A small contrastive image-text model, trained from scratch: 195000 training examples.
Rows from block 3 of the image encoder of a small contrastive image-text model, named by matrix and row number. Rows with one number within an expert belong to one neuron, the router's apart. Each number is 500 + 25 x the weight over its row's rms, rounded and kept within 0 to 999. All counts start at 0. Numbers have three digits each.
Before each expert's rows are labels from the 100 images, of 14976, where the router gives the expert most weight on average: "colour at peak" is the nearest of a few named colours to the mean colour under the peak; "responds to" is what is common among them. Only what is clearly more common there than usual is listed. The data: procedural textures in two colours, tilted and lit. In brackets: how many of the 100, against the usual share in percent.
# router: router (encoder.blocks.3.mlp.router.weight, 8x256, trained with AdamW), inputs 0-127
# gate: expert gate (encoder.blocks.3.mlp.gate, 8x64x256), inputs 0-127
# up: expert up (encoder.blocks.3.mlp.up, 8x64x256), inputs 0-127
# down: expert down (encoder.blocks.3.mlp.down, 8x256x64, transposed), outputs 0-127

# expert 0
colour at peak: brown (44 vs 20.2)
responds to: red (58 vs 16.3); blue (40 vs 16.5); pattern colour: red (36 vs 8)
router.0:481472495492496514525525473497508519518512508486523477530509554524462487498500498526470502493518468510480547496484525517495474512458524464544563524523474527447508484510493496487504453547509533493489528470495441520503451449504549469527475493537482486455494478446469528484518503486534508494511471523532455469548502502513513502496539529500474506490489503490488533441478507482497526478504
gate.5:477520517498511477514530481456477462494486467409506505506476442539521537504527503529435510521497483502489488451501465509477544483488470537500467520490479504456508497491489479483505522458504510530513475472517549508501493532491410482439486457506466480492517492485531473472510504495498497488522489471467526479521491493532505540495500470508539481459512492499509530491519528477473522502490
up.5:489512550506480443519487473466491509480515489515520470487482500516547533505532533485484497506538513508500462482464489486521514466535496496506466470548485513519507498525500506527479516457502533509495478507482500481538524497471479493444515488509462501506503518517521479505541539511526531479478447496520544488531454475472520541541441495480521497495522469459479591503561539493480484524524
down.5:504536380535495494499547489464532493540524485526489507511523447531512500450490501510532459531490513507512509493475509530533454490493518540486492497474537509502513512438511511491487498507498484470472518501523496531477508483466448483530468476479524498499506527492496503529429504484517489506490538513500469486508442478471515472474492499520539501494493467435490501525491481494505532499524
gate.6:495514518491497497508461490537500496524473486506499500525485457533514549513521525460456512506478507507514515509536465496488509515522458497498480488484487467515480475489485483487490508470542460600491482514460497537455501523498488527494486479489439498537485495487474510503454496486455472492482486469498509509470524492510463505499464518513481517478475496499513488477482478481461506444505
up.6:493517505532549446457520536488494513540486494494467508513497483459498478497533567520486503482545540537486505494497524514500497519521489475480500492479523509490530534537484517509504470538484476485509484519480486496476520513535515545505528502519500516486501516539546488489490507498521517484484462513522526482497487548515546483487496488530526519526508477494460525523487521531500475460494
down.6:493513497511498481513480514516498513545526533497512483472534480507467503548491566506463453508520493488537486495477560468481476486495516519489486528491530504512475494490502514501518496456476441452501472504480474549480505529491484539449475521517551476484508460463487539513448507459506514545515515519489484492528451526554499514546545498519467496473481497521487440484484488519497485494486
gate.7:498498513510499525510497514471484521480531482457534481506496482489513495502472478491530530486477505518486449511501462481433558508509472495433506509533487533517435488470512541507516501529536500546523469479470528476439482480518438500467477518450473443511523472515511491519496476480493502508461521504516501482458523443489483536520489493500530512489499507471524512470467530524465481494470
up.7:491514479499492551471492492529478513519503506510495438469495516507470457512486501519478491491509504490542484473480516517487552485489468470502500482471544471495501548536496523520507525528502469485521481515479492536485481492509506484447536513507520491504534483529481481556515507479481538510484510471485518478531492547497524486502510472500525459545546480505494485493511524485503509507499
down.7:479511458513519479470481507524502505496492484477508466494512525501514527484485568486571512502499477495556461499504493508462476506497556505508490512530458529491511503526493494490516494526484482528524493496526512465444516483448498487481479493524480483469497487541488494485457484517494510492543427499490528456450511519518532483536487446523486529513481519495488471509539536488509473486487
gate.8:470501494497522469509488548473522529440527504487530518513504504512487489481504510484508490502538499520441487480516475481503577512516513464486508541504486452534498475474521498495504472495535450515525451470477494529446480472502484563493473489503450551525503495494501503518510482485478505505483503510512511491512499532519487519431483493519541527491491508493479498468490483513514504511489
up.8:508532508557483453497479556473512515497493484536490522495520513491481481497507526493506527511551500506506497495504492494507563476520548491475490525440462482523506461482473490476499495529550454475516515436503524536491455478524517499495495479496449538504515503482495537534490499498465504496504513473529493515482519530474462481467474476534545521470480517522493468473478479502523526516508
down.8:452493455503520499485430496470502497492486518475504483463434484495487484505508414499526536493488508485510490506491508490492400522515565492519483500567494497490490505524512471514506482452481485470521481492501473531453497498518473523530459561499493516495511483501502515477493525490489517535465510507503480492503501547501506510444422490501503493439503474535494463504454526514496483487501
gate.9:533467479486511514482507471453447440447543498482515482481504447494520493506523530502478509486461514495519488504534513538480495497534483506500494480515488517501490505497516480471523545541518499537497467511507495483512502506475539517517500464477515495522483499534454477503552496491478442503502509442511494550487500495497498468483555496477474487476548505532533497490525464489511505537539
up.9:490490536479478514493485498477517533499483479483494528511497538516468534491502460455499498524507478493491494534461483439522573508515491519479510473495486491502505521479487504508453484509513479537509494501513499546492461458451504485524508522518461496478517525464516472522490528526482537483477513516499539477489496500515516485459512512506517545500491489464443506484486462451523491484471
down.9:492506505505489519481516526454450491518464511526497473516509448496485484515476542478487527510496498520532555505515493455486505513506507465488487500474516488489498482501470483494506492458528472482484518520496516523492487510479546512494519447467506525501504479527483514497491484521481496496485483498539486506549490536512461507443473519504476491555539465457493487503463535511493514513505

# expert 1
colour at peak: orange (34 vs 7.1); red (29 vs 5)
responds to: red (69 vs 16.3); orange (49 vs 17.1); ground colour: red (46 vs 8.3); plaid (30 vs 2.9)
router.1:538480543551512524535529522499534520532474518538507485493527486503465545546506505491461481497534514533494532472491511527515486494495521458485511511502449506462520490490529472481495556521494533494510502541476469482521515483527515458534463495509515522458532477457527498488499481482537498494545452552512486514526518487497517511502474484448477478505520525470478522496526464470505505512481
gate.5:471521523454504500456492477501503516493504500481526498502500475491489533474505510499507463501499527468526506483491510500522521495527463501519530517493501460543501529491536523444491459488522477547503413505501513523502512506520516531461486432455492487457506520496499492520514535520472496487476504499487472484523491438510508537515509468519493495469479497511471457524483544529523496499498
up.5:534485484558508459521515566491477480512500470492493460464495467493476519493478470514473508500526518500503503492507509478513482552482511497467470543527462484471484508487508539512515453501481519437475542519502462474503526542516499504476511538485519521488479501490547527506537516475523532480495525509509466539528501490538508509506499517519520511495529505551534470516483533500546458536499
down.5:501524544513534522477503480490518510487486485510481520475487480515507493514489476490476510494506518473480461479497529478453532504510463492477485502510414507483494502503510525474533474487527550565546487508506509520466501507467508484509506535463480525505460505479505509482464505472504510497455546509509535508469543486565504501512597542504539509454497492467490489526441497532494514475507
gate.6:469509480509506459470493483480521451492521525480501485507493453532501472486519481456469506499513508469517487491475486502504558504507460479472492517501578464530486511500497481486532482477510519536524479508495513481477511488486482478442525510466495547471490507538501498516509514513515465505505522492477521476499528500494491524526435474526539500503537494514492497557540516511471508513500
up.6:518507510517532521518516535562463505515479527543504512459514549494512515521495478499473525488524464502500530536487492478468496514487552512522469503499493507501533468463475511485496469497503502462452456526546482529516493556532545473571519508517492454533483463481531518524523500508486496519528514501498456521463452542461494531458557522503474542485514521521511495489455487498472500503514
down.6:497494463504493467502494502478511502531486515578490519500530470484508456507514532499466456514535474498521483507489509499540545502511540538481493483521548491517506475475503479494484486476496551524480451495501522471473506564526532486478518542507447527483519503480514505528516486513502475458536542512479491497514533529470507545533436458480527504495540480496485496500451486504512526527510
gate.7:492519511492501496481492499468490460456473520424467526505483460496514479510492492458474515485526506511495547510499505515484520509534486539501503539542537502534461485505499523507482470481487466517514436491510528495503460505497505474498480505494468483506454487511490470517522498530493502490463568475471532492510510496540503517512498506534499530546476490538500490453505493491497504531494
up.7:487538464481529500487526487502531485500448481491465507510495509499504512490482525506492485501549524522480539517489523481489506506471475502519504521409517457510488492504500559477447507476500537462487465506462481490504509518508498507514498451510507490531502494444494474506489517499446515505465518498455522471525484498538499519462489491479492520543482473466477510530474470499520523510513
down.7:545502453532532470472481520492520514565464476485519496488551517522493494552503520486547490494489513501496516484515515485511549491513495494510501497470497487510501502484497517497481470469504490486484495461493481521534483492487484506498519473487505493518480498481498495483463495510531489524509502512507508520491445506468520498478402513492510490471522482477485454512523503488504490511515
gate.8:463509516481503464455505488445466500455545535491512500502508476513471496472530527466497520484534526511498547498520505491530545478522462479503437497501568487473519464500501455532532472481506475534513511499489544517493500520480501468440502493442473499498525495536479499489462486491530444518502468490510497474461509483487454513494445488515513519501505497482505476532482534521495501526494
up.8:492504519450467504492438504489563534485499529502507491499508503506534489519523508475498509487515479509508496498494487540514490503494532520488499488574530476498525538482496480567517554526481528523466494511506546469521499532508489526499531540486526480517498450462553491500513500519502480514487502482486487535491500451507488518510476472477493503500488490528522463522533500497501510505527
down.8:471478513484508493518499486524499503494487534494500539539546555481474481484511514456445500493517475502504486519496492498501507506484437475518517516518535481481524464495534511506518482526528507505501456509503509444523522483527527512475508459496478473488454485500514509498486534508508489538529536491527499474487493491545511497494547498513538530546500496494519548502447445503503516503496
gate.9:495532458459480504482446535501466472499509514466514486484506473512486502488502505431521503479491529514483488509516487515501529498505514472529482500475525497512525513477508511530517505488471488508527506516471478512514518502504470593492511453477530506495521525502527510550461471496511517496485494478455480533480516501505520513512488484523519518498502488522487465526510539555504497519486
up.9:504512543449447511464480462478491460515464524503496505471526474501432500551516515504474512478512514497481454521553501509502486539502475473543490495465534491494494476460481535523502544478482499478503468521470457475481502492537510529522497497497538512494555454476473494494505504509503508531525510502447501505548482506545479500472487476491522527483470491512534494504524524526517481472527
down.9:489495524492509503511497502479450489479494511468491467511452564473523535497503492479441470498528507484429524531514507489507488504496417483496506510508470506519527507454514489504520495461523498538507494467509470518494501512472512503537505410543523524481535505498480522527552496507489500403457464533495526512525458476512482497517553526472515515509533535519506519496471438506495488500493

# expert 2
colour at peak: orange (30 vs 7.1)
responds to: orange (47 vs 17.1); striped (44 vs 3.3); yellow (40 vs 16.9); pattern colour: orange (26 vs 8.8)
router.2:495481480504540515539556448500504523550501518538509503508519547488493503497536496549492508508555492530508531462502528537510498529468500513516506507515483508500519496534538501459497545541468528469484518511481474495504490473508525485507467523512513504496530461469517506478519521503539506482515487502492471525517476538490510492514522500441490465491469538487486565485500452472515496467553
gate.5:495469513494518468514481452465471522471513527465487504508506449529490488508502519552512546524545516474482511524483504483507523508509482496551465492477483523523492534476485488488493488488482481556477484521496479520472476492509448559457486508514451489510527534475533511546437531517472497499477532492488540460520489475504493502536503481524499460453516479518482511531463526502524483466516
up.5:500459498499507494510500503481429488469493508476479487519488459518474509530506520498491520503538514479517513524528496501524516536535493480542473484479472523504485510514502534485531461483446485519506491504515509525468509454515485524446498526514495506509507519467526515487504522529486506450490505533519507509536523491495482541494485535512513468439460513503497503486425499519512481471544
down.5:509512484463496511512511501485507500548491513491492486523438487496495544479505490488491496513483462469539526513525502483490503509487455478524476486474475495498513510494506483516520496473505510512558514506455480497532518508568440529505513577466498497516500493497515490517535486509523476515441487535465482508530506500447486479493460471474500536508461514547503531493471458489498505539477
gate.6:507493508459455482488489539485517465475504486502472503515537496502481509499500474443441510493501487497486457517499531510504478465526524482470476467507533486494461505532527485508522480496480520535482448505524543487487500493506454518462500513436533504500481534517479494515440496486524508538477521501461494474488526481484498511517499493504502506536519545522485478531487499512487506495465
up.6:549514495547503491489474462513479530482492506470483488493520476487517498483518522500461505533475483500451489462509494486518579481486526526461503499561547488513521530491516518570506537470536493484532484545504472487548520499495508477501449519533524530467525461521462490491533490460497504529500499517506507493495486519500493486526470492499530510465489498459490481504510530494509485505472
down.6:506473581515494512508545518506479482490458483526491526486520543481489523539522524463488496505529497489454476514485503494519545507501480513465480511531440512513487492460479523478498521533485494514514513504499477500508492548472431479473479501479489477488492510499506475488473519477502506465459487505520447476510505470548486496512539511513527556498528526483490520508497510498502439500501
gate.7:524518536475487486524502522473465432497494503500485494489502491513502513451480529473498516533513504521472546494506565520483508502486470525458508465489567507520494502503510500512491506464515503527494491502512523545483520568487517476492496498479541535480512546520484496530466512489478490502503476528492492483482441497472507503489472462503476508456489461479451495500565505473511523500483
up.7:484498474493519506493506448483524545490477544487505540495524478524491475527505458493526471489514508496479474533515494510499542454481510543529514480483490493513503446509479488496488496540470477462496498544528524502513538503491491494491537500475463481525459507529527513499450459490456539511502561471515490491508487490517490475540533478495500519570534479488556478537484489473524496486509
down.7:485488510469511486509508522534503487512514551491487461501507521514493495501501498494453466489487488483478502497498507524503477513492510484533515492528484497511480515531464455456485480460472547457547469478499478503496486517496482470467510477532484542512501526497515502512511481508499511508510431489504550496472484472496530467516452503492496521534491522496518507487466466491496471517506
gate.8:516491503464517536497485499475444501507533471504514497477484469490520502477486509481453472473453523491519524480522506510517507453551514498523473504528551528546505518556475482530535500486506498525487476491480517500446503528512502484458496465473517562471497483471487553498488502482475518484501496505492498521481497478505502497488484511521480496530494513460512473477528577522487469474488
up.8:494498491491461475494503542518554489501485507503495516530508521456499498516475497494541552519543459519468510519505506494527521523476500510495523481496446476474526514466479516471489509502467486501518501501519498482523518469506505516509502549517489423507516511504535479442465498544497508503521470534494499474489484508495440504517505472494520524497506475552483515509478456497508510505492
down.8:475491460506477513496529487488512510508505517540466528490516500498506528501487583477386528479504527499499485503494485576537557493494473475505479491510468524492465515541459518505498497448504456507498513514507508519469491537500573503481489531476509489506513475510507487511455502497524507542557533522516434518503556541489470485529471463507499519488462498532472454507534494513492538504479
gate.9:497474527494498485475468502467492467523497463468484490518499520510492525534521499460470501502557548522507471522489515513511522479532481508562454482522495472507499461478464486486481471493520491541480516491502527517475510480462522508476534496503551506502473493495527519571481527515489524493493506474497480517499465482510479496532458509553486529521486522553502503515520539491521506533506
up.9:519470556513479481472455506487546495502510504511499474496500519513477492537517511505483520514487503497523559466491544514507538524485431495462477493511460479489487489475510512517517531516489489495506453488542466494514478496483513526478486500529492480529517490478512537505540433505516539469498491463494500474551490453522496530518517478510497547449527506535519448513501468483501473500488
down.9:472520506495500508484480514465516490550519498484493520498526471515478519454514495536497460493501463514501491476520500518493431514492491497517492509502499464485483491486484522461526484436482516483514548507479506454449499433516504493477497447513549509527492520485508463471477477504503500484500526534478484527480468522507505499483454528491494501527480510510491472480485478495502513497506

# expert 7
colour at peak: brown (43 vs 20.2); green (33 vs 9.6)
responds to: green (44 vs 16.8); brown (41 vs 16.8); striped (37 vs 3.3); pattern colour: green (29 vs 8.7)
router.7:482492486506510505555490440493532517490516468564466482514523528508483513534540482511481480505515479498495514471493531486501481559466535502491545536499491510497503523523520485486496522530501524477457505525438464464550510490521539478544470524514510474481513501485467521455509482490525484533498478528503466494511520490510507489470522488493471479484452460514493546484507475478510476517524
gate.5:499514542469491493502440503528534514491519524456500498496491500499514505470502548478474487509531518517508473499514480519482520482513485506515508461492512499542464496464478484521509506481569469511513504506483505508485506457524477489500532486461465476462524532493521513531482529552487486474485514482477509510489479535541487506470465489506488469517496465515477450507507558516486516499511
up.5:536518442513475511509567478491443487493482499491489513455441488488501563469490509522505483481467500484479458514481484535488486507474533501483468485516500451505501526507469484499521479525428527483501462528499487493497501509462508512503488496538500492525487519524532473510490552483465510481507494548520461495522554519476512529489539521520508490491524526489517526511479433493504491477470
down.5:518477555514499459532533498506501523553523487500515540528470458517501480523520554436431504493501498504533485493494479452482438513485502529498509512533480532510506480502505484503505436553500467476486536496497479542513509494514571505528499530467501511504483464513505502500530495487509504554510472500508474511511501524524522500549507499481465480518527537548492483508498497503496519482472
gate.6:448500558495508485519480537476539491462479510485484496502493452480515502469529505475490512480499511507460455474509488455501564514509483540490502472513545481487452498487491517521536502500536437547512462488482502487446489505467538499477529489477495497509495542519486498495488502535501489507484538505521528494512511484494484490478488493520549532479492469502535508493489519493470504492493
up.6:445490520493497470502483454531438486451541480467540493478493436535555495458515511521495515505466511502495505461505460502546464491480481530493530504481574488503473513504505506501506476470528499499508504501516553485563501470496530492451534525491483513498476527531483554455520497489494474523476504499530536527503495528493488509518506496509508495502468448518539483493520530481451542478509
down.6:478489451450487488516509500501509497484500532498522520487445490518506485464504473473485503520492491484495500493484491453497508515503436510545486488521559509485480499523507479485474495457466509500523510477497522461487498512491512480501514496493499484505423538508518517505412531507510505516507466515517503474498490551444487490461536515501466548517474493496493535503453534512505529484504
gate.7:474537542521500502470487558461469453504504483444502468447517493473553476507489500464510521531498489502501496514487525490502525453544520528504491483493546489478523530518481532479494510484565513554482516489539530525495534523457535521440521462486515510495492486505486533510442519493469480499500494516440563520511511502498491498522472519504466477531458508525515531483517559485485517476482
up.7:508503526497530481460464516504509492514465498540506470524450475483534525478487491501517481482555491517505461497492485457505495482500502521501445515498464514521517515466539489507518495527499513461491558516509491508497518485521503483596493462517481530485520479485517487506514553529481529472477467529492497485507498483460521515474462500531479524489496526534453487485506510499506487559461
down.7:539515495490541511492484505482460501496491481474470521518540484502470549494511534539538527475514530507475533517494513547505516512481498534462503512574513485502500488503503525513544501526511514448512470493500500488476500518469444489529488487512497531500504500502490493469523527476512513493515469465488455473487515514508483493521450529470546574554508486491513491503500511509499490484489
gate.8:460533553510530501495464505473505487492522482449499502510484505542484535469491524509468530520462535502489489481526483522504515498502478511511519492492540455514490498498502511508501488475482523513521486526481480468473479489503490482467548495500439430509491495522534510523462494486498501499485505498531528487495513479532523514464485481539522529462505493514514551485500558498505484498490
up.8:549474456523478493488494489497512487482442482534513534490467463502524472509515473480494488502506493495512531548483527524537479500513507509510474522522484505472513507546513481527519511518501493490481533500516532539534509527521500501506468498506572487501500516488497502497473517476498459488506491497467504520539451523507481521508534517470529470506535517501483454487547396535494525529551
down.8:496515530518508454503525498545454496524507501524524462513496547502479509457502515410563510507501520499513529503490511488490537514501508513530492511538488516461514491483494481494515479429470549542476489503511500515523497552441518478517503512507473507496485479468486488507512500509495505453488486482518488567482551479437478476507500539533476481492522521490528489498508472521504480514520
gate.9:482504481490506472487490479517433445489548502451509481501469465493524532491469480474476517503483497465499510489512500508477479539510535469548509466448492454446513497511485542489495492508520487528536454465507507527479514462515470507476505499466474472506538474522504481508487498509479470480480483494497497526520501528498510529526519520507483504467554481500545478517499546497486479472503
up.9:481500495521503479526515527514489519446529461477485539501440522551526468513534488450477499478520526502507487485523508515517479533502486490469482523502482493495505516510506500513450479541532500544493486474509504512500501503509501517489518531500476487517491514552552520461500482526571484499504517519515480496536469530499529526476470505493527502542500472476517474489467552538515499495536
down.9:481504470447478507479510483495456512497511517486506477487503519504505506452502451495446480488511486488471523532498514511537529509509484490495503525493497487519504521462470519490515487495494505499501521483451504494462511554511559471508541508467471552526506535486503495500512509512509483517513461509461574518491534510478513518550482527473534488527492497524495488522537467507514483510491

# expert 3
colour at peak: yellow (32 vs 4.1); orange (29 vs 7.1)
responds to: coarse scale (66 vs 30.1); yellow (45 vs 16.9); camouflage (26 vs 3.3); pattern colour: yellow (25 vs 8.5)
router.3:509486504538516535526497477480515541517483480550443470495550502494477506515510518485483481509509507494547507473494502555521492530493512489501513476538497499496531517521519534499466527485505527485499533513505462485506533514522534468545487529502489483477498506458494519468480506488557528517539502528508465511516471482504517479557525481437482499500517508509479537469507462468499510481506
gate.5:491525454482513498516483464502481466515496487459478556523504466481537470470514485505523490493522469517543522490497483498469496499505487492500478481468579502529494530462475518500500484477497466542523485491512520470454497493490447485474488456507503442535529481484500452521474479522462481517477467488512527504444467527491512536463484482493506532546507494548512478499486490510458538523464
up.5:548504513509535478505510521556515516507488476486510468485478533510512535529485473492505508517480524476430473454520510494517500533487537477453512510517475470525496539480547512531494484480512520475494503503491487521495513451505505533496521495537498515519492489447512545498521506503515511504509520503504454483535525503507520501515550491517545493490481454501501504449543488488529473525489
down.5:508497488491515474513507481476586530522517538529528514497561481494510502470488465503510460493471490483502468512507495485482541492481485481521496473520506507487507470471451482476503485481499469526509529490478504499487505527511522503420530535485507498493475477517501497481470532481515495460490506503503452465444487519497515500421457535530471509451501501513494470491487512493499520481502
gate.6:534494523473509496475468486530505459472487474455523476500491487506524448479461559512483493515468502488441486461501518475510528478488483503522495496492524467515460513505477508450518484487498475516494495514486513495510526536493459504518488519512525475524492544530502504500451472476484499514477521442468527471500480479491500510537517503507463478553484530527555490519454501518514533511484
up.6:487513521502502508505500550494549487480448507581482527483504496517508518506514475521478485483543496503496510519465473450508526507495505533421526464529486501508484494495505508478540464503515463513499478535506513474484504514488489498519518468567508527525518493472481500523445487451451525486467540492521509514460491518466498505516491474519519551471540535547495506561447465474518504495521
down.6:493529522532506496497477466528589497534503469486478512476488430468470482489518574493456499488519488455522509501507478514520523504494473513510490504521486517515507477491493517495522509535512572486496528494514485540507520466559459482497514477450495505506549490509481504491496474501472491467499506523482506525454511532458541495493488509497492528458532489481510464499535474525494507498478
gate.7:509514465434523493466451503462497444455483549465509445486491523502522500449495515476484461492485493488481494539490487478482495481453408534533488471459502476498508497504511485497527496527503486559490466475481537519484514508516476527477465478488513474479545535490453480496461495516490491512503506484483534476490470483465496480455481489503517452521515501514509480497465508522490511498475
up.7:509483460476484511500542462465482525464478558549477511455506513516472466522485482488462497497515493473482544496489506509505520480503490488533521501457565492529488492509527488511498506558523529470479530514509525514504485503498501476513469526482538478456564501496500538485506530489479477498541538533501510518526437548481504513467491513503462535471474466452523515502502523484496504471524
down.7:452517502543484461493539502523558488512494490476508517514532497469514498537504454484502598510503526490504483495490494516486504508478517504509479522508494517491510519584493507466501475525463578481496534476480488494490499538479437483522519510504466507539450514487535508511507492501487500527490465466522496480504517489519484476538442512497509494518502514501489500495538521513497492508515
gate.8:504509490462511518471494506487455487499498516510525451493483438512491527497497501492550519475490499516519520510490476487507477476479484526555493481483531488485496461518473512465524463475490456540522489512509502507433495562490502519507508502452474504508528516534471479546478480505508542485462483481485570502505498510471481509457490474521493531471505508521511492491485515500492513519529
up.8:471474492515501543510513514489540510477529501535500551489509529495539473477485442544474491487497497511472502533478512517461483487541504448513467491521467520482455518506481510500446530517543495524500509510480514471484512535521508484504491516530498485501473518542520528458504521512509537469482469491536453490522517528469524449486490491530466435476544487470505535464458506480490505473517
down.8:483516511563487503499507503535457500576508488481481459470495479470506513550461505557508439524530492500548498516505511526483491498481539503516525499485508532497530491515550508509469520526501493507535509539483515481477521501537507476517501431496486525499495472505482501475531487472506480521504505510503504497491532481557507496490496478518509489464463496562491503508540555525514498497470
gate.9:495509491476527510491485476495476430490517512472467481498523470499531511529508496485503482525500523529494496500530520475540513506560502495512484496494539502491518514531490496509552523467518524554508510491486508480523504495503494513450477509497499505426516475545507528481499527537477468514523509482467444504479472472530462536514447482483528514460500540518477470530488518526476496489480
up.9:512510467531500482530568536482471501528468439523530488533510512486515535543498495504486466485507534475481507527489512521475488491485532525554523500516486503517519509516484489459505508578446483521496489485538543497495488487533506491500485460484498501542529493509500540522496484453550519502477500465515518494487527507550467488516497506541490523492474511523483494500485458557527500502487
down.9:485499526513501501477480500529492495457515462510474487501498459507485553514534515495540469477483471536502534507506477501518491489509434469533494519519481492497499525509500524508471517539505484534452473489517482482578493507505527481467535466524521517490509517482505487538546493537504502510514495548489503495503480498487504521483443502503453505517506469471507505489522567473482522525505

# expert 6
colour at peak: pink (48 vs 9.8)
responds to: pink (55 vs 16.4); purple (47 vs 16.6); grey (44 vs 16.5); pattern colour: purple (39 vs 8.1)
router.6:500471510526491537531497467488520549501478498526500495501526542463486533525517506506494479471547520522536508469474504523473494521508516486542529523525448546486519447467516502458485512508465528478471495486514497464490497505503501448514462509536525499502525478471489483495526476488565482489549487527480509515522482527492509481492538459449508462463492518527525499502487459479509532480533
gate.5:498527503485491465504505496509519461486514541484500491502505466502526519464495503475538476445486506487454465507503478494500489466522505524510481491492542481509472494476512533479530509521530488533492448524502526508496516521494486519444480505500474536534493474487500510521480507492469521521463464486481509458469507483461479499506459517529506503536524544555470452528478511498470480468471
up.5:501511503459470500478465487465406505522511492488499506500462474521521460436530525509463522522475535491517508477444535505528505500520477522472509468494502523504507522556482524550476492516502507483528490491487493492476498468482485498488478496490447468487527541502591489510475507479517490478473485502503536521478492505510552525549511482518468530466515472489509499505529474490506524507477
down.5:522496501543505470530474489504516472547483549493513489568512452515511529477525506457513465487477501485490508509474502466524545499492540501518497513498493507457519480511504466489499499525505542515504478478463501495508493536527478527473475511513520499507532488520493507477478515481498509508478480498528431511486534478544523499527534523502564545505534504524494475511504483519507495502470
gate.6:494508508481453488484534540489503501500497485438462505484442539501497507500481488468476519521498505494503492538525511542499515526482500496506504502474485458490486477494491521485449503510487487565497534469488515488419479515528452497474548536463435522498492510549489453518481483528490488517483518503490549500493500479487529521494443498490538533472491495562517501486489548504523494506500
up.6:486500483505496509463489453491480467542506497520501524483505527488512495504497489523518514508480527498522506506527497496482544472501523509477518437505486519515533488495508470519546489520542464473494520529473501479573509489500564472506505531534544526476527482489456540482489480491501535492507508528498467479509495513510488492501536496560494473519482507487501522534480504484449512492477
down.6:512514534514486414533472502497530500510534501516491522506483534452519476501495489473528556502508493491471510517497520514520526503510515485497468491537509502514502503586497509541529493498477577487523465517513489479474503477475568486490474462505503510513482499489511492498486506462501492494520483478491514527496558511520506477532518515506522469493489538496503478502490471501495497489478
gate.7:494508518480487475508457509482483478517526469459497490527465502508486537451497560517459482524501501510482502552517517501499508485498456478484456462538493505540504502470497484483498528510496472530496455525501532494509476518479515547507548479517469453504491535512549488494456549537467474516473491497485505492468500516471509506508483500538473493465496465509513481503445548534482481511478
up.7:527491474524490510504520489521495490523487516513460533488477476473473535502495516509507506512474521545506539504529463462503493458475521491510536510488513466477494523531547443481519489482475504528490495528500491543517463472496536507509507476486489500492487512472501429469528464518526504477519531578498515479487507471487508526455568489467538515484528481512462489521520494514523514511518
down.7:492506475500473513447512509508514503447490496491512530482505514516503430544493508492458524474514485498556493494518493514512424512493566501530488519522457491513493501447510488518509530512520569527525466477509498486511496561541456507510494486505499490516499517516522480521516518528502487520474481501468500577540512517475466536472427506473543530528499508478502547502407518510496503508485
gate.8:522497546476474483480494538508498447488533482467496534484488502490506515468510500480485476503515502500508493531528504471514481499502481543504493497445514478530501556472496564477484523493497447523517460480504516507493509507529467520440505459478470480479522537560510475533518485465482493468483489456490534522511489499513484492461496467489555495511505518531515493509540524526500544510503
up.8:528487499511500504490509551542479491492494523512483510499509506499473497517508501486508466476515507483539484507500486478483545493482495494488526510446474531524450482494503490483494470561512486524501533500518510531538500471502571497493512515462458502496463496464523504434477501501480521481470555523492457540481585539520480477461502518478509486486496471513516481471462501497473506547533
down.8:534490493560456518495475493531518491545499471502471500492491523499510520543499465521536524518484482495459484538491480490491536497506550508452493478464490492527510512478502535478467517577517514531501499487500495515474500552508461482510484481503526503507516505499487500515449498523493524482502483495508459486470556512506511503506468486518537522513483497480509496509521524496503497534484
gate.9:510460512465508470457506494535477422479480494481519489491508426515460489539496527479458509492538483497480512489510500512543547454517460516504505498483514487526434527527497476482517532462508485558496509501477511478494499473508505581458501473515447485516463481524492497501460514506508514505471517487508532505475539444500502497518514466510523491508505499541523499500491494513503518523493
up.9:487466554480505524467510520505524499532496516533481544484493483487487486542477508527499521465512486523448526489513482510530590442526513503483496453530505490506490508485477539491498540452474513508507513530489492483514518512499472499462520462468488496472517510528536508499453514511479534518525524473466552505467515482518475470553525455506561511556515519543500457483491467499555474533488
down.9:459506485445500495524503497548458485459524518508519482512464520502523513489484511517564493488498491501503531493521541464488553532523543499514508495474527509503547514519470472501518496488528455555467483505480491510498514538486519531523504535521546534474514447529476483490514506452500476506418523518499488468452492497494510488504506507476505462499488491501504518491448513499493481509483